From a checkpoint of a small image classifier.
Model: 3.36M parameters, patch size [2, 2].
Training: soap at rate 0.0014, batches of 128, held-out accuracy 100%.
Rows from block 3 of a small image classifier, named by matrix and row number. Rows with one number belong to one neuron. Each number is 200 + 20 x the weight over its row's rms, rounded and kept within 0 to 999. All counts start at 0.
After each neuron's rows are labels from the 100 images, of 14976, where the neuron reaches its highest value: "responds to" is what is common among them. Only what is clearly more common there than usual is listed. The data: abstract colour fields from 500 small random pattern networks.
# fc1: MLP up (model.blocks.3.mlp.fc1.weight, 512x128), inputs 0-127
# fc2: MLP down (model.blocks.3.mlp.fc2.weight, 128x512, transposed), outputs 0-127

fc1.387,210,201,206,160,220,170,211,214,221,206,162,170,209,170,167,187,206,208,204,208,204,224,229,244,196,196,197,201,229,191,188,218,184,192,209,192,212,201,229,178,190,203,145,208,199,220,191,186,147,212,179,207,219,204,197,196,194,219,211,182,186,214,202,190,218,242,216,231,189,170,223,178,146,212,193,193,207,193,177,187,186,171,186,233,195,207,213,167,180,182,192,227,205,207,234,195,183,210,224,190,220,236,186,175,198,202,180,211,179,174,190,217,181,200,216,185,182,193,208,197,183,192,190,217,190,231,222,243
fc2.387,224,157,218,199,181,214,219,226,204,177,241,189,193,200,189,218,171,216,186,198,184,196,205,247,183,210,213,221,190,199,158,225,209,235,212,222,227,232,192,186,170,204,218,163,199,190,215,161,200,184,197,209,173,188,191,221,218,200,182,170,189,174,184,200,212,199,177,207,166,210,168,198,194,192,225,182,215,182,197,192,239,229,203,198,191,201,236,218,178,204,198,207,211,170,197,217,178,207,202,217,195,237,211,185,193,241,211,188,175,185,203,217,210,173,243,201,227,184,211,176,206,156,225,188,209,203,205,215
responds to: bright

fc1.41,203,189,224,165,207,192,220,171,220,192,206,207,187,174,197,185,203,192,191,189,209,194,181,234,224,195,213,214,203,190,219,207,195,179,195,187,185,217,249,169,178,211,212,168,197,219,211,208,175,221,199,180,205,182,187,221,198,156,214,201,157,219,212,169,219,214,215,174,214,224,221,220,165,173,197,186,176,166,185,243,195,154,223,230,183,198,181,216,201,195,197,219,194,210,188,205,207,216,190,176,165,196,156,184,177,209,176,220,204,195,202,188,180,164,209,198,212,183,206,195,245,219,206,208,198,244,233,208
fc2.41,212,175,205,215,193,215,173,182,238,183,229,240,183,189,217,177,222,193,184,211,189,221,191,187,206,200,205,197,198,176,171,197,208,207,173,212,200,218,202,168,217,254,209,188,229,187,219,225,191,204,217,206,190,157,210,193,190,203,207,161,203,212,198,181,196,155,226,231,188,174,179,222,206,190,218,214,172,204,202,192,198,204,195,190,202,249,224,143,209,197,193,220,214,216,196,181,186,221,198,175,180,197,238,209,195,193,178,232,198,199,235,205,220,193,202,195,168,230,184,163,169,224,191,195,216,179,217,178
responds to: fine detail

fc1.329,189,204,190,170,166,198,195,201,206,210,215,223,228,201,219,178,211,226,165,199,237,196,185,223,222,234,229,207,207,204,206,201,225,167,225,206,216,177,198,204,195,219,215,245,183,187,213,191,205,191,214,215,174,190,181,217,159,195,219,187,219,235,178,181,226,216,196,208,240,189,183,221,217,182,230,239,215,203,205,227,195,216,179,184,175,216,224,193,226,189,170,187,176,203,162,201,206,176,198,192,232,190,224,203,205,201,206,188,205,167,193,201,170,204,199,200,156,205,213,205,230,161,220,211,182,164,187,232
fc2.329,231,211,213,170,210,198,171,198,169,257,228,184,209,187,163,214,206,177,215,160,205,204,177,189,224,183,249,202,215,192,217,204,241,197,192,211,178,200,206,190,210,190,182,206,216,207,219,205,196,196,170,197,181,164,206,217,209,230,221,213,192,202,215,174,191,229,198,165,201,202,194,185,213,172,144,226,227,179,194,162,195,208,189,194,215,216,228,175,218,218,203,187,197,174,219,188,193,182,245,225,149,196,202,201,179,201,220,216,208,195,172,192,211,161,217,208,188,194,200,185,191,188,213,206,190,204,209,209
responds to: bright; mostly green

fc1.320,219,167,189,202,205,210,217,195,164,203,184,195,258,219,196,193,198,223,189,209,166,198,219,245,237,173,230,199,201,187,184,193,225,181,189,230,235,206,189,205,202,216,223,192,198,195,193,207,211,229,205,229,207,204,201,199,198,180,189,197,204,221,194,161,204,187,186,188,185,232,203,206,228,189,224,214,225,214,172,198,195,204,193,230,211,163,174,197,158,161,194,231,202,221,192,228,214,158,220,171,209,186,194,189,223,164,196,203,216,190,227,200,169,220,198,214,182,230,232,195,203,232,171,213,178,223,204,199
fc2.320,206,213,196,178,197,222,212,205,201,169,182,202,199,210,186,226,195,225,180,209,192,219,219,206,192,184,224,247,166,234,190,185,171,174,232,207,209,165,191,201,220,167,202,209,183,252,211,199,224,194,219,220,213,181,166,212,172,213,176,177,178,203,203,193,164,169,217,186,227,212,199,193,203,199,178,157,181,202,227,194,208,203,204,226,190,171,194,183,187,175,213,176,204,212,193,244,204,215,178,173,197,173,185,187,204,219,208,171,179,208,226,207,200,205,211,209,191,189,201,203,159,208,207,263,219,188,183,181
responds to: bright

fc1.29,225,272,215,224,183,170,199,183,222,161,187,169,205,202,228,209,183,209,230,193,215,196,206,170,210,242,204,199,194,214,209,164,177,183,184,197,157,194,178,171,163,206,174,188,228,153,188,178,207,168,211,173,230,214,194,199,189,186,231,181,209,221,199,202,184,218,180,198,187,184,187,183,217,212,211,191,172,176,209,191,208,216,205,203,183,173,204,183,193,193,228,175,198,194,246,184,197,176,222,164,203,207,197,201,184,199,207,193,182,195,176,223,183,189,213,195,200,191,176,204,191,180,218,179,183,210,226,176
fc2.29,187,211,228,204,226,188,202,192,199,240,199,226,217,183,196,218,204,164,208,227,204,162,233,216,225,191,222,219,208,200,205,212,203,223,190,201,220,175,179,192,191,232,211,203,224,176,209,196,202,184,191,184,210,205,220,169,195,246,193,227,209,200,211,192,221,196,197,196,209,185,226,156,202,181,213,212,191,189,185,212,167,242,218,220,179,211,217,204,153,217,238,199,216,210,199,212,179,173,205,206,192,188,229,214,174,187,259,200,181,199,206,199,211,196,172,187,218,229,218,214,211,199,199,161,174,193,181,144
responds to: dark; smooth

fc1.230,207,177,215,184,211,179,223,213,196,210,184,224,197,226,191,185,187,212,227,170,210,200,212,220,227,197,213,193,222,215,205,210,227,187,203,232,157,208,217,204,185,217,211,201,144,192,185,215,172,212,186,199,189,191,186,202,193,167,211,188,214,207,218,186,245,195,220,204,185,208,188,182,210,241,164,184,239,226,184,256,169,188,181,220,205,217,198,212,223,207,204,179,206,179,178,204,162,174,163,230,189,204,199,206,171,204,259,197,207,159,195,215,183,199,191,205,213,216,220,203,201,182,219,188,174,210,183,209
fc2.230,236,165,187,161,225,198,203,199,211,180,224,232,189,167,185,201,219,192,202,215,193,204,197,200,209,186,190,195,203,171,186,189,184,214,186,192,236,214,169,243,217,216,192,200,174,181,185,169,231,177,174,234,197,187,222,199,199,211,203,217,230,203,220,214,166,212,165,230,186,179,179,164,204,207,182,187,215,179,195,203,169,221,233,189,235,202,209,189,186,209,175,178,175,195,169,178,226,218,196,195,163,161,180,197,215,214,171,214,224,184,185,197,249,199,210,200,193,194,205,182,196,222,199,201,215,239,205,191
responds to: bright

fc1.143,220,184,197,207,181,226,216,212,167,191,241,224,185,216,219,228,199,196,190,226,219,196,158,214,205,209,231,210,229,237,238,197,201,205,187,202,183,196,202,165,170,228,186,174,224,188,171,229,211,207,226,218,185,211,223,188,225,199,176,218,223,231,181,206,193,201,214,221,186,208,220,201,240,189,207,185,208,186,206,174,202,204,214,244,198,190,205,207,185,218,182,189,228,217,217,210,211,241,188,216,178,182,196,187,188,184,208,174,216,247,207,243,221,169,183,182,208,225,209,196,156,205,215,185,225,192,200,197
fc2.143,198,212,216,178,223,174,202,166,200,203,204,242,189,175,168,206,231,213,198,211,207,194,188,206,214,216,206,191,164,206,173,185,222,211,187,205,187,188,207,199,211,178,212,171,195,202,225,203,207,148,207,194,195,186,225,171,194,204,229,219,199,229,211,216,213,200,208,202,186,225,182,225,183,204,188,213,211,194,197,192,147,224,191,196,189,213,171,184,176,221,179,176,230,199,217,211,160,222,209,224,192,202,234,214,206,193,222,257,212,208,177,214,190,206,220,180,211,219,209,265,239,204,179,214,176,183,215,222
responds to: dark

fc1.482,167,202,204,218,171,196,218,233,229,213,194,191,205,179,180,198,217,210,205,200,188,172,216,209,258,214,199,201,210,205,213,229,244,225,173,159,180,205,224,187,199,192,177,173,168,177,211,227,178,165,214,186,211,200,162,201,193,197,184,184,195,217,169,179,204,187,210,196,219,212,183,166,225,206,194,205,175,221,175,199,186,189,186,164,169,197,221,242,213,208,211,201,173,210,221,183,180,203,165,197,188,198,166,186,194,181,219,184,179,213,188,196,144,226,202,211,201,188,208,220,196,196,200,212,222,190,170,221
fc2.482,198,216,215,199,206,207,212,196,194,230,186,239,178,180,211,165,179,213,190,203,207,243,220,217,196,177,232,225,193,165,230,220,192,205,160,193,190,187,166,193,219,186,194,189,213,230,178,218,218,214,208,189,169,205,215,227,193,181,210,205,241,198,178,200,201,207,233,168,224,161,220,162,219,221,238,238,175,223,202,188,193,188,165,204,187,192,177,193,205,196,206,222,173,196,217,173,223,189,233,208,191,215,209,170,224,181,178,195,203,187,178,186,193,213,248,215,187,204,201,229,188,212,213,183,200,202,222,211
responds to: bright

fc1.201,186,153,195,162,204,165,217,181,175,222,202,193,185,168,171,232,217,205,180,208,185,196,198,226,204,202,213,216,215,239,182,206,186,197,237,177,194,203,205,188,227,190,185,221,221,192,173,207,203,204,238,218,200,217,208,212,199,198,177,182,209,208,216,232,235,241,221,183,195,188,210,185,195,178,186,221,253,245,196,213,233,188,210,192,233,211,210,221,181,171,224,212,196,209,182,197,182,173,186,201,168,223,196,206,201,232,220,213,209,181,228,160,210,200,217,213,214,206,199,223,189,199,233,207,218,170,197,221
fc2.201,197,237,178,180,190,177,186,224,205,189,226,205,207,185,208,235,196,186,190,193,196,175,213,199,229,157,192,220,221,181,215,190,170,163,155,188,197,225,215,198,231,197,185,206,208,225,174,244,174,219,200,199,217,213,193,233,184,189,199,192,160,205,192,211,143,219,194,233,204,218,177,191,216,190,194,221,169,194,208,201,199,200,167,195,190,199,198,212,230,224,198,182,176,211,190,213,197,215,202,183,174,196,165,158,219,204,236,166,203,199,208,184,214,198,202,186,225,225,204,223,198,189,197,221,233,237,196,226
responds to: bright

fc1.215,162,170,223,171,211,179,227,195,150,183,224,163,188,198,221,183,242,190,211,211,175,207,191,199,206,191,191,183,178,211,207,216,191,183,150,225,204,190,167,219,201,181,209,195,226,225,210,190,217,196,221,183,215,221,216,200,199,226,148,204,191,207,207,205,171,175,212,217,202,176,201,177,209,165,182,204,205,216,225,196,203,224,219,207,191,182,141,209,180,187,210,206,219,207,210,206,204,201,204,194,187,211,235,207,213,213,189,184,196,204,185,206,210,194,165,169,194,202,176,154,192,173,192,185,149,183,208,210
fc2.215,190,186,179,191,191,201,191,194,213,202,167,203,200,179,183,247,211,194,175,209,202,215,208,187,173,217,251,196,206,192,224,200,199,222,240,201,221,227,194,216,194,214,209,204,190,191,245,184,163,178,209,221,161,213,232,209,162,191,213,196,207,217,220,158,229,192,216,183,219,241,196,166,186,198,181,195,236,202,185,225,201,187,213,214,216,192,198,225,167,206,196,202,164,208,153,205,222,174,201,202,199,211,177,225,195,180,213,190,221,169,228,216,157,172,213,211,195,192,175,198,215,192,216,199,173,187,214,198
responds to: fine detail

fc1.419,220,205,230,186,227,181,219,186,195,181,193,223,177,141,169,196,194,186,194,191,172,169,226,207,220,193,199,211,208,203,211,210,183,191,233,156,194,221,190,229,200,194,205,198,157,195,206,219,208,157,202,204,225,191,215,221,176,214,204,163,216,206,183,221,181,213,216,163,195,226,196,185,190,198,210,198,182,191,176,221,187,241,212,217,224,199,219,212,186,176,160,189,185,201,172,197,190,193,215,186,217,180,195,187,194,227,175,222,183,224,218,143,171,216,204,196,199,159,189,208,193,207,185,181,218,225,214,225
fc2.419,186,207,176,193,224,171,181,192,194,226,147,187,194,202,176,182,223,179,177,153,175,215,193,223,177,206,193,201,231,189,184,189,200,221,235,208,211,190,169,215,195,235,204,243,216,235,203,193,221,222,188,197,178,226,239,175,214,229,169,195,208,210,184,187,214,236,204,203,197,226,213,174,198,198,220,239,158,207,232,177,208,213,205,231,203,186,215,222,185,241,180,186,188,217,211,206,203,187,187,162,192,180,203,204,208,180,219,197,214,204,179,219,204,226,217,183,191,210,213,211,223,185,195,200,182,225,182,179
responds to: bright

fc1.102,203,198,167,190,219,168,175,193,190,207,209,180,202,210,216,182,205,175,228,169,192,209,208,202,217,185,173,222,190,235,174,202,167,205,227,212,177,188,194,193,199,179,203,170,195,192,181,216,202,209,197,232,172,197,212,226,202,201,195,183,192,177,241,215,204,160,189,203,215,198,224,210,236,157,214,182,233,180,166,187,237,208,194,197,213,202,159,180,180,150,205,231,190,216,166,194,181,233,201,189,219,197,165,197,153,221,169,212,181,196,196,192,189,199,214,199,182,208,175,183,202,191,194,193,220,218,169,174
fc2.102,236,188,211,211,180,206,214,194,201,188,176,200,195,178,224,206,211,208,179,222,193,181,203,176,217,224,182,174,194,167,174,221,195,174,207,182,217,202,193,185,236,197,200,208,165,240,188,165,201,205,228,181,202,206,168,197,192,189,209,203,187,206,214,187,220,172,220,222,169,167,179,164,227,225,195,195,198,218,234,203,187,167,223,215,181,193,194,185,211,201,198,241,192,214,230,190,197,238,208,185,186,213,205,184,172,250,187,222,211,174,170,183,173,185,219,220,185,174,213,179,224,212,225,200,237,205,241,185
responds to: fine detail